config = dict(
    train_examples=295000,
    crop_scale_min=1,
    horizontal_flip=False,
    targets=['system'],
    activation='gelu',
    layers=14,
    residual_init='none',
    lr=0.003,
    warmup_steps=260,
)
Rows from block 3 of a small image classifier, named by matrix and row number. Rows with one number within an expert belong to one neuron, the router's apart. Each number is 50 + 15 x the weight over its row's rms, rounded and kept within 0 to 99. All counts start at 0.
After each expert's rows are labels from the 100 images, of 14848, where the router gives the expert most weight on average: "strongest on" is what is common among them. Only what is clearly more common there than usual is listed. The data: fractals drawn by 1,000 iterated function systems, in grey. In brackets: how many of the 100.
# router: router (model.blocks.3.mlp.router.weight, 16x128, trained with AdamW), inputs 0-63
# up: expert up (model.blocks.3.mlp.up, 16x32x128), inputs 0-63
# down: expert down (model.blocks.3.mlp.down, 16x128x32, transposed), outputs 0-63

# expert 13
router.13:54 50 50 57 31 61 59 40 43 54 41 64 55 51 49 36 75 48 55 23 43 59 43 52 68 72 34 53 75 48 19 77 53 26 36 71 33 47 41 37 34 55 26 21 63 41 58 23 51 67 29 73 73 86 63 37 28 68 72 58 56 54 46 54
up.12:40 48 65 59 29 40 68 41 39 44 62 56 42 48 45 66 27 55 28 57 49 33 71 62 44 37 32 62 70 53 21 58 46 19 50 41 46 43 28 42 37 39 75 77 50 70 72 46 52 39 45 49 46 56 39 40 49 56 30 70 67 52 76 74
down.12:41 58 50 44 46 59 73 55 70 37 55 41 49 71 42 18 58 75 35 56 48 53 65 49 55 49 29 59 21 71 56 89 45 35 40 62 73 58 48 50 41 38 47 64 73 37 24 46 54 48 59 46 50 43 29 53 71 41 39 63 40 45 32 52
up.13:81 72 71 85 52 41 46 43 51 60 42 38 54 54 45 53 19 55 16 34 52 68 56 54 47 58 47 66 68 56 51 57 67 44 48 45 51 59 67 40 31 75 71 39 58 54 38 42 43 40 55 35 52 36 36 42 27 54 59 41 76 57 55 74
down.13:63 53 54 41 49 57 50 51 55 51 41 54 42 61 55 70 48 51 45 37 29 59 20 44 83 14 49 20 19 86 57 44 36 48 54 55 48 63 42 66 40 29 67 57 46 48 58 69 43 58 81 47 67 59 56 31 62 74 44 92 19 41 68 47
up.14:38 45 44 62 36 48 45 36 49 68 30 32 56 37 79 24 54 20 44 53 45 30 79 55 56 59 57 46 49 56 61 41 29 51 32 20 60 90 55 57 63 54 32 38 32 40 52 47 56 50 36 48 46 66 89 79 56 58 55 43 13 57 45 43
down.14:63 63 36 61 71 56 51 37 55 72 49 68 82 31 53 62 58 40 29 23 35 81 50 63 58 35 62 49 52 43 46 41 42 60 30 39 45 37 59 72 09 51 32 51 61 43 32 49 27 65 35 52 32 61 54 18 47 54 80 44 63 67 73 50
up.15:36 51 41 47 17 57 57 55 42 33 57 57 52 30 39 39 48 44 66 86 50 66 78 43 53 80 68 52 49 58 56 56 32 47 49 24 33 32 45 15 50 43 50 55 46 48 42 71 76 62 36 63 52 55 41 52 56 47 78 35 48 34 51 60
down.15:44 63 34 32 84 38 54 54 73 58 46 52 37 80 59 38 65 79 48 51 58 57 61 45 37 36 45 41 38 30 82 25 52 63 42 58 82 60 38 47 53 57 12 61 61 58 51 31 68 58 77 21 50 56 53 36 40 19 65 48 37 72 48 55
up.16:53 52 60 42 44 63 68 64 73 54 26 78 52 59 55 73 39 54 51 54 32 79 66 44 57 39 48 36 34 30 50 44 30 47 37 58 39 55 35 50 37 54 63 76 67 50 39 32 35 39 36 37 41 59 47 34 62 44 46 44 55 51 20 71
down.16:63 15 77 72 46 73 52 24 44 46 64 66 51 48 63 66 27 47 40 54 70 55 24 64 76 74 67 53 40 38 46 52 34 37 29 46 41 30 55 37 35 80 77 36 76 73 35 50 54 50 65 52 58 42 45 40 61 37 44 50 28 71 51 58
strongest on: dense (83)

# expert 0
router.0:40 49 61 62 34 62 35 32 37 54 68 50 53 28 31 55 39 61 17 84 35 43 62 81 53 38 74 64 75 74 35 88 52 59 74 35 49 54 50 38 45 52 61 40 68 62 33 45 60 40 54 28 55 34 32 54 47 64 24 47 40 46 47 72
up.0:43 44 16 54 31 67 46 23 49 62 53 52 54 29 32 24 82 07 27 77 52 50 57 73 61 64 40 52 40 52 75 27 49 69 62 36 64 74 45 40 56 40 44 63 47 42 27 55 58 57 55 52 46 49 52 51 58 32 24 61 40 59 69 26
down.0:68 42 43 52 58 50 48 63 00 37 58 51 84 51 38 47 27 47 73 35 34 58 66 18 58 40 45 57 83 29 46 68 33 59 56 75 26 50 32 67 59 59 58 67 53 48 57 58 33 61 39 72 28 48 32 71 34 69 51 60 60 48 27 70
up.1:51 38 67 76 36 60 29 32 71 41 64 39 57 33 41 56 07 53 45 60 68 54 44 65 60 67 65 44 84 61 28 48 75 27 55 52 55 51 54 28 41 58 69 50 63 58 58 56 51 53 45 58 52 36 37 53 35 77 33 50 46 45 55 75
down.1:58 46 60 61 69 57 50 53 71 38 31 62 56 58 79 70 43 40 44 53 60 30 30 60 94 52 46 47 21 25 46 45 43 46 30 62 37 56 65 59 30 43 43 67 52 34 42 42 34 37 31 53 33 57 61 25 51 47 96 54 40 56 64 42
up.2:38 54 44 67 46 20 48 58 53 29 50 48 38 62 26 43 49 62 77 54 78 47 53 04 38 44 55 84 57 50 81 29 29 73 38 64 38 29 61 48 53 75 38 41 23 42 54 40 34 67 46 63 46 31 47 54 36 29 64 41 56 44 50 55
down.2:65 48 29 58 34 68 39 68 76 46 43 51 39 74 53 55 54 58 50 48 47 27 89 20 77 76 28 36 64 38 53 44 61 40 49 51 49 24 45 23 48 41 58 37 39 31 89 54 76 54 68 60 65 58 57 37 74 49 51 62 32 41 54 41
up.3:57 49 46 42 46 60 50 80 00 47 28 83 70 50 48 69 49 67 53 37 38 71 88 45 21 56 29 69 63 60 57 55 35 68 42 62 65 66 32 50 39 38 63 53 64 21 48 29 35 43 48 45 42 33 71 67 73 37 48 38 50 49 52 57
down.3:51 37 45 52 39 45 56 30 73 51 64 43 38 44 43 21 55 52 42 48 35 40 33 36 93 69 55 59 58 33 47 40 33 34 57 45 18 45 34 46 67 35 65 51 34 58 34 45 49 44 74 70 35 56 65 42 57 61 50 56 39 43 49 59
up.4:65 55 29 32 58 50 31 05 41 54 43 44 57 83 67 60 55 36 81 54 55 59 61 54 57 71 23 48 51 61 70 21 81 27 20 38 68 68 51 50 47 33 70 52 37 69 50 38 53 44 66 61 79 28 65 45 64 42 69 47 24 58 59 51
down.4:30 57 72 59 79 78 59 61 44 49 34 44 73 47 24 63 51 37 68 37 61 66 36 40 55 46 49 52 70 56 49 24 66 42 55 54 61 63 44 44 46 56 43 40 45 51 54 76 35 65 53 43 87 58 42 31 16 71 62 54 47 72 35 52
strongest on: dark on light (100); dense (79)

# expert 12
router.12:39 64 68 59 64 54 42 56 51 47 42 51 40 79 75 65 53 44 84 58 50 48 44 22 46 37 77 31 25 46 56 07 48 43 41 32 71 55 51 61 38 35 39 60 28 67 49 21 35 75 51 12 40 27 66 31 54 56 73 34 60 49 59 36
up.0:15 49 55 57 60 55 53 54 41 63 87 51 48 34 45 61 61 46 52 54 64 52 60 51 50 71 41 50 66 49 38 46 22 41 66 60 68 70 57 38 58 42 51 55 61 54 54 45 31 56 69 50 41 40 21 76 61 36 03 30 53 41 58 66
down.0:41 59 25 41 72 37 66 43 56 49 43 49 36 44 48 47 49 89 00 34 52 35 33 82 23 62 45 41 59 46 76 60 55 63 80 62 22 68 69 34 46 58 60 63 36 62 34 52 67 52 69 29 49 43 48 50 15 52 44 47 55 46 66 32
up.1:80 57 71 76 33 75 55 49 53 49 74 62 45 46 35 52 49 69 40 09 53 56 32 70 49 34 87 57 97 35 49 62 60 33 51 69 43 51 31 33 29 36 62 55 44 55 61 65 35 37 63 16 72 46 43 43 39 55 57 58 49 69 46 79
down.1:47 28 58 52 51 45 56 46 61 63 57 51 36 29 76 25 48 60 53 72 71 53 71 52 54 47 68 88 28 34 57 63 47 42 58 47 21 52 52 51 55 45 57 19 33 42 62 07 36 69 46 63 49 52 56 52 57 45 30 70 50 50 76 59
up.2:70 36 56 37 53 57 44 42 60 29 75 63 46 55 51 66 61 54 56 63 54 41 36 35 47 45 70 32 50 29 58 59 72 51 39 63 74 53 59 63 32 68 40 48 22 51 54 32 36 39 61 57 57 57 46 41 57 74 28 53 64 50 48 63
down.2:50 56 49 40 63 17 59 50 54 47 32 26 29 62 86 50 74 59 65 40 60 64 47 66 27 40 62 57 51 48 41 43 77 56 66 51 71 58 75 32 55 56 55 32 57 36 44 69 59 54 28 51 58 29 40 47 39 52 76 50 41 60 46 33
up.3:48 51 73 42 35 41 39 43 29 76 43 64 46 38 56 29 65 54 44 66 40 36 45 34 25 57 67 44 88 65 59 32 31 63 43 38 56 71 38 37 49 43 66 36 39 72 46 36 32 64 37 25 51 48 56 54 73 73 78 66 54 64 54 66
down.3:50 50 60 45 46 24 48 70 55 56 69 36 42 38 58 50 70 55 61 47 42 46 51 59 32 36 17 61 63 69 42 62 50 47 59 60 63 70 28 48 64 69 58 26 47 25 89 68 59 49 67 71 62 51 23 64 61 42 32 61 60 38 20 30
up.4:28 72 32 35 64 52 50 77 45 35 59 45 62 45 53 23 39 66 45 49 44 89 47 17 21 53 44 43 46 47 63 24 42 47 69 60 52 59 50 44 28 47 32 62 41 22 65 30 30 63 35 65 49 62 60 31 29 48 43 38 72 31 57 38
down.4:72 23 34 60 37 32 52 35 77 30 48 62 44 45 64 49 23 22 51 52 47 37 43 31 60 79 49 51 29 51 12 45 63 52 25 93 54 28 62 37 48 67 66 40 53 55 55 68 74 37 35 64 61 55 41 64 60 42 39 64 45 65 57 79
strongest on: dark on light (100)

# expert 6
router.6:48 63 67 51 67 63 55 60 55 18 39 86 57 51 60 70 66 50 46 32 50 38 44 60 63 80 55 62 61 14 59 56 32 34 35 80 25 33 43 60 37 71 45 36 54 39 66 26 61 56 33 49 71 71 55 50 57 47 65 43 56 48 56 52
up.0:28 29 27 24 65 61 42 30 45 56 67 36 50 29 54 58 36 47 28 56 65 73 41 72 38 80 49 41 68 40 51 45 15 37 53 46 67 51 66 68 44 75 76 32 55 59 35 30 40 53 77 42 32 30 52 45 58 49 30 50 42 47 56 92
down.0:30 63 62 33 81 34 31 29 59 36 73 46 34 58 60 54 66 60 56 55 35 38 48 49 49 32 76 42 60 41 69 44 55 39 73 41 36 61 49 34 42 63 46 57 61 40 60 62 51 72 49 37 49 48 44 35 39 57 67 49 71 45 54 36
up.1:19 53 25 35 60 64 48 42 63 64 70 29 53 44 39 62 62 45 54 68 52 15 67 53 55 37 66 25 73 61 41 47 65 44 50 22 65 47 85 67 33 40 61 32 36 71 51 35 47 51 55 07 51 55 58 64 69 49 66 23 49 44 57 52
down.1:57 31 61 39 48 69 39 64 30 44 40 61 74 62 45 40 32 55 48 50 51 56 57 31 74 56 38 35 38 35 71 61 27 68 17 32 27 27 39 63 95 27 55 42 48 50 15 47 65 54 24 77 46 71 50 24 43 49 44 51 47 60 55 55
up.2:25 44 39 39 49 50 47 49 40 35 42 73 40 56 36 60 69 52 27 55 41 76 73 61 54 65 51 49 80 57 34 30 48 49 50 43 68 44 50 27 37 29 58 20 93 59 48 48 46 57 53 39 35 38 51 48 66 22 53 42 70 42 66 57
down.2:33 40 56 42 45 54 38 55 57 43 71 36 37 46 62 53 66 69 56 39 58 38 46 24 62 72 66 36 50 48 57 53 30 20 23 55 39 58 53 39 72 37 48 43 18 50 54 48 69 59 51 27 37 64 61 59 55 59 70 31 37 47 43 29
up.3:77 36 46 57 46 46 65 69 43 77 72 60 47 61 44 49 38 72 60 39 55 52 42 83 28 35 55 44 57 53 39 54 99 56 32 29 40 38 49 46 54 43 59 60 43 59 66 49 54 33 54 46 40 47 75 44 32 75 56 45 56 75 38 36
down.3:53 45 52 52 53 95 60 58 53 64 38 33 48 54 46 71 44 75 29 39 58 64 56 54 74 49 32 55 17 56 36 54 45 55 58 68 52 50 46 47 38 31 29 44 40 55 45 61 47 36 74 54 74 36 35 42 46 51 37 68 46 56 35 75
up.4:54 51 30 37 58 78 62 44 68 43 69 39 39 56 36 60 61 51 71 33 51 50 50 79 63 56 46 34 29 58 50 40 38 72 66 47 36 38 26 19 54 40 74 46 37 69 38 29 58 64 76 31 50 40 26 47 55 44 51 45 82 45 56 55
down.4:60 42 53 56 61 69 69 44 46 58 42 42 37 58 56 49 24 65 55 50 65 34 51 63 40 71 39 51 61 49 32 33 39 78 30 27 50 76 23 53 45 60 53 51 19 74 37 62 39 19 75 40 68 40 63 28 84 40 58 61 49 52 68 57
strongest on: dense (92)

# expert 5
router.5:39 67 72 76 35 22 63 49 35 68 47 53 49 41 61 64 68 62 64 36 58 41 73 42 43 31 46 80 40 61 67 72 24 60 55 43 34 36 55 42 73 31 45 31 56 28 60 43 46 46 39 50 46 31 51 73 55 54 38 42 44 42 06 28
up.0:87 21 65 33 37 67 41 40 60 73 62 60 49 62 63 45 54 55 35 41 62 62 35 62 67 56 53 37 52 28 47 69 37 79 59 47 42 36 38 35 28 66 50 75 56 54 17 54 59 67 37 49 46 55 51 32 38 52 69 63 50 52 64 38
down.0:52 16 48 49 69 54 26 44 80 52 39 50 36 45 64 49 34 55 55 38 49 26 59 55 33 61 34 37 38 57 73 38 45 51 19 46 65 61 72 36 89 36 66 44 41 66 27 81 73 34 53 43 29 57 49 61 66 57 69 42 35 39 42 31
up.1:48 48 72 55 42 34 46 60 17 31 53 57 41 36 05 66 43 61 44 38 43 76 67 43 46 54 46 70 99 51 71 48 09 46 39 62 31 50 41 24 52 53 71 58 69 67 49 36 36 46 49 45 39 37 47 61 37 47 29 42 50 24 63 73
down.1:47 21 37 46 34 57 47 46 58 49 50 37 49 62 32 24 76 70 28 28 42 21 35 41 38 84 49 50 43 52 55 64 48 64 61 44 48 42 53 19 64 30 64 45 34 68 43 45 70 51 64 48 44 49 40 54 49 30 73 57 45 60 62 47
up.2:34 11 54 25 48 41 41 47 71 47 52 64 24 53 39 60 67 39 56 43 45 48 25 50 41 09 46 37 78 63 38 31 44 53 59 33 42 52 59 24 54 62 41 56 62 49 36 64 44 67 52 34 59 61 61 84 56 42 45 60 51 34 37 65
down.2:44 61 55 24 42 24 48 85 44 55 42 53 66 69 65 36 56 66 68 30 60 53 67 55 41 43 55 67 49 41 62 53 59 61 61 49 70 43 32 48 33 73 59 07 51 33 81 38 60 49 48 23 75 50 41 30 58 42 47 44 56 57 49 23
up.3:44 62 36 27 77 40 60 87 52 61 61 52 55 64 59 54 37 43 15 31 65 60 42 51 34 60 25 71 48 49 45 67 64 51 50 33 78 66 52 29 48 34 44 50 36 58 82 60 41 30 34 50 50 44 42 56 57 78 50 51 79 59 23 21
down.3:23 41 59 69 71 46 57 48 71 52 54 75 33 48 33 27 32 76 67 55 51 77 55 12 69 46 48 48 65 70 77 55 66 31 48 86 49 57 47 54 24 63 65 62 61 27 61 33 55 73 56 70 54 29 49 49 42 43 51 71 51 55 48 33
up.4:23 47 48 40 62 34 60 44 50 48 54 64 39 41 78 42 57 39 78 64 46 73 41 25 45 34 65 63 83 62 62 51 58 46 48 50 54 43 38 42 17 62 32 43 35 38 29 53 61 51 40 65 87 44 51 25 22 49 80 45 41 55 50 60
down.4:69 53 39 61 22 26 50 42 73 50 55 74 45 38 59 54 46 37 30 39 71 54 45 27 43 50 25 58 60 18 64 31 57 62 49 54 65 55 62 17 31 79 43 54 68 40 45 54 60 60 45 32 33 43 42 50 67 59 66 63 23 48 51 38
strongest on: dense (29)

# expert 7
router.7:68 38 29 76 52 45 31 45 46 56 43 49 47 67 37 48 25 37 36 22 51 25 42 80 59 32 38 67 71 48 19 75 74 47 55 66 60 27 53 66 55 36 38 63 33 34 73 53 25 18 59 60 72 59 25 48 26 63 41 65 47 64 37 70
up.12:30 55 53 43 48 41 66 69 42 55 71 47 44 43 47 67 33 60 60 43 50 64 39 44 27 24 66 30 82 55 36 67 23 46 62 50 45 57 58 50 64 64 61 34 57 72 61 33 38 59 46 35 44 55 38 56 58 48 31 27 59 44 20 73
down.12:71 50 35 58 39 74 41 52 48 58 32 51 38 45 58 30 69 30 55 51 62 19 53 23 52 40 31 50 01 78 42 41 28 80 53 51 42 71 46 65 89 56 46 38 45 39 42 60 40 42 66 82 50 44 65 71 68 35 33 65 33 55 54 41
up.13:52 44 48 16 76 80 57 51 54 56 41 70 60 45 45 75 32 50 36 33 27 44 38 78 70 58 21 37 29 40 46 42 46 44 46 72 66 70 44 63 40 44 65 59 36 94 67 43 45 28 32 63 45 38 66 46 70 50 48 76 60 55 53 51
down.13:31 49 34 53 47 37 91 62 40 42 52 37 75 59 44 55 65 32 45 68 39 76 49 64 65 80 43 58 61 43 55 37 77 64 57 34 60 48 45 51 10 59 48 67 55 63 17 50 43 22 28 46 76 51 46 30 51 29 62 43 59 59 71 39
up.14:39 63 45 55 46 54 45 58 48 58 59 47 51 46 37 29 33 76 60 38 56 42 49 60 29 54 99 72 80 62 80 47 30 56 68 56 47 55 40 45 50 44 46 33 50 46 57 38 60 58 43 40 22 26 54 67 41 56 70 35 44 48 39 59
down.14:33 28 59 46 62 71 55 56 21 45 43 85 62 67 35 38 71 54 55 56 62 72 42 32 13 58 29 39 46 40 62 73 44 45 44 66 41 69 53 55 71 51 64 52 44 40 20 61 63 57 16 63 28 21 73 66 66 72 39 22 60 59 33 25
up.15:16 64 33 53 43 58 39 52 61 51 73 47 69 57 44 50 54 64 52 47 85 44 49 57 42 56 33 66 56 77 45 56 52 41 47 54 82 57 45 29 41 47 51 82 28 62 55 73 68 29 40 40 62 32 43 46 59 54 35 41 58 70 47 45
down.15:61 22 47 30 36 27 45 79 43 35 45 73 23 65 44 54 40 40 49 69 60 52 54 18 33 31 39 59 51 60 46 53 66 79 31 35 39 44 54 29 65 44 44 32 54 46 61 55 60 50 53 45 30 44 30 65 71 61 34 87 56 58 47 43
up.16:51 62 14 47 53 50 14 44 55 32 76 23 31 55 37 25 59 57 27 45 70 52 41 49 44 80 53 62 25 48 79 54 39 66 47 78 38 40 60 88 58 49 63 44 44 62 24 52 54 53 54 36 51 37 33 59 53 48 35 29 53 49 59 49
down.16:47 37 68 77 30 57 50 69 45 60 71 19 43 53 78 56 46 53 74 39 54 44 57 60 39 43 63 54 52 38 31 42 55 51 37 40 37 53 37 20 68 27 40 42 57 19 41 60 66 29 50 67 21 56 55 99 55 66 55 51 47 46 69 70
strongest on: two maps (91); sparse (90)

# expert 4
router.4:27 43 27 42 63 60 41 62 78 56 45 26 43 50 76 33 29 61 48 69 85 46 79 26 46 60 48 52 36 32 49 33 52 59 54 25 76 66 62 27 37 28 60 72 26 59 28 66 55 32 58 59 56 53 38 51 59 52 48 19 29 43 70 52
up.12:67 60 42 57 58 47 60 50 35 39 55 34 62 20 58 62 74 41 52 43 13 48 14 84 45 55 60 22 48 25 34 40 72 49 65 53 45 51 54 58 39 44 38 33 39 62 67 60 52 56 28 56 30 42 60 49 63 67 59 31 70 50 37 35
down.12:13 59 48 34 59 59 20 55 56 43 28 67 46 54 46 37 25 59 38 52 72 65 29 52 35 60 64 46 64 45 59 32 42 52 34 72 64 63 41 35 19 75 54 85 56 43 36 44 47 61 47 45 41 38 53 71 51 62 46 44 41 49 41 60
up.13:73 53 50 62 45 83 41 48 59 40 25 73 35 37 45 44 13 65 65 37 75 71 68 68 57 60 61 64 38 16 61 41 59 55 52 50 30 46 37 54 46 51 82 71 33 50 54 51 48 43 59 54 38 60 39 41 25 35 39 68 57 35 64 55
down.13:56 39 36 72 48 55 36 36 42 49 44 35 42 78 72 42 63 33 45 65 38 26 71 22 45 56 48 54 45 59 43 62 41 53 46 33 57 56 61 51 66 62 28 01 30 36 60 39 68 55 54 46 56 49 58 22 33 72 50 73 47 55 68 46
up.14:59 49 61 88 51 81 45 58 64 47 28 40 62 50 50 48 29 61 70 52 68 44 58 42 60 53 51 73 64 57 64 67 46 35 22 35 53 43 61 53 42 49 74 69 67 37 41 54 48 48 54 60 26 54 38 78 24 36 61 57 20 48 52 80
down.14:65 50 50 66 41 19 68 39 66 38 51 54 37 67 63 44 60 43 39 47 43 37 64 36 59 55 42 35 91 34 53 81 56 53 65 56 56 56 39 48 61 59 61 42 45 55 90 25 65 64 47 41 75 45 35 38 60 50 45 28 68 38 45 16
up.15:54 62 96 43 33 66 36 53 59 68 32 87 52 66 57 40 51 45 36 48 61 46 58 44 52 47 46 50 64 73 72 50 23 60 31 43 46 25 29 20 71 77 79 49 59 41 41 19 43 48 32 51 49 37 51 46 58 41 67 59 47 48 76 35
down.15:48 36 36 56 38 33 70 76 61 45 70 18 37 37 47 41 54 51 54 64 40 78 36 63 52 72 43 64 55 48 24 60 61 37 74 37 36 76 69 71 23 31 59 19 40 51 65 34 37 67 57 40 60 56 31 47 34 55 19 66 43 24 50 61
up.16:37 30 04 12 74 26 45 37 42 58 84 15 57 51 39 47 54 38 56 62 61 52 29 82 52 62 43 43 54 66 65 48 64 85 61 62 63 67 62 46 43 81 55 50 62 70 29 52 44 46 51 49 21 58 38 46 35 55 58 36 71 62 33 51
down.16:52 76 30 71 55 68 50 36 40 51 28 81 63 59 37 22 31 73 40 34 58 34 31 30 55 73 33 48 30 37 59 41 35 40 17 78 67 33 66 58 56 59 36 68 57 50 24 48 70 15 44 48 68 50 34 26 63 79 72 66 43 90 53 43
strongest on: two maps (100); sparse (100); dark on light (94)

# expert 2
router.2:50 39 44 71 52 59 59 55 59 40 42 29 50 33 45 43 57 35 51 48 34 48 52 54 51 57 47 34 18 43 69 71 52 63 54 57 32 31 53 58 60 32 44 40 70 16 27 63 47 37 62 56 42 55 55 34 71 42 42 38 26 44 17 45
up.0:54 41 48 51 49 37 48 39 33 46 50 31 46 52 30 57 28 72 42 41 33 24 45 52 52 32 62 59 63 57 68 50 25 62 68 64 40 52 49 71 74 67 45 43 26 65 55 43 58 55 45 43 40 57 19 72 57 31 73 34 89 25 55 40
down.0:53 55 74 62 54 31 52 45 62 61 42 48 40 45 50 42 55 47 18 50 48 77 81 54 58 70 44 40 43 47 45 47 41 51 34 40 60 42 59 29 52 39 73 54 61 50 32 44 70 48 74 60 64 60 23 65 51 33 45 25 43 41 64 48
up.1:59 35 77 53 40 63 36 24 72 51 39 51 39 27 75 69 47 78 65 31 74 45 79 56 77 56 35 64 40 56 59 70 33 57 41 61 21 15 42 52 51 52 70 64 61 46 25 51 44 57 23 58 40 62 35 58 26 60 54 46 40 24 32 57
down.1:41 45 50 64 41 43 40 41 69 64 24 40 50 70 67 82 64 25 38 35 49 45 41 71 57 72 29 49 47 58 40 41 65 62 24 58 74 57 91 69 59 36 58 39 73 51 51 65 41 47 37 32 30 76 48 39 55 36 60 62 38 25 55 46
up.2:33 57 46 66 46 58 59 72 52 59 52 54 52 58 61 43 87 34 78 61 38 42 65 12 55 56 75 52 00 44 65 36 49 26 54 45 47 48 48 41 60 41 56 59 45 30 48 33 52 48 56 43 41 35 56 35 47 24 61 37 57 55 74 35
down.2:83 59 33 38 54 67 55 29 55 29 39 39 51 45 73 50 48 64 36 48 55 45 29 67 28 67 35 64 58 50 46 33 50 77 28 48 61 61 53 62 59 32 44 72 31 34 58 55 40 63 52 21 59 81 44 49 48 61 24 57 30 34 50 49
up.3:49 41 62 49 73 10 51 83 46 72 40 44 39 65 58 51 33 99 43 50 73 65 47 13 58 49 14 67 37 50 65 40 45 51 31 41 49 38 56 67 69 61 58 37 54 24 32 44 46 58 50 50 42 56 42 46 59 45 79 48 75 39 50 57
down.3:37 30 79 76 21 65 53 50 32 44 61 70 45 50 12 63 49 49 45 42 51 34 52 54 66 28 45 37 62 49 47 87 51 74 30 83 52 44 71 34 56 45 55 70 49 58 65 67 59 45 54 64 28 43 87 70 60 48 28 51 44 46 45 37
up.4:46 77 71 40 46 55 55 61 64 32 65 71 34 46 46 27 62 34 56 50 38 40 54 80 36 47 65 52 63 34 37 58 56 43 57 65 41 43 43 17 40 41 40 45 38 38 74 37 63 46 46 47 62 76 29 63 40 35 59 64 68 48 29 67
down.4:60 50 53 52 37 55 48 62 42 51 62 60 10 81 49 79 58 78 35 60 32 66 41 38 34 14 58 49 42 59 56 55 53 69 68 61 58 59 34 47 50 29 66 31 64 40 68 49 46 68 80 12 51 34 43 46 66 57 39 55 38 41 56 49
strongest on: dark on light (100); dense (41)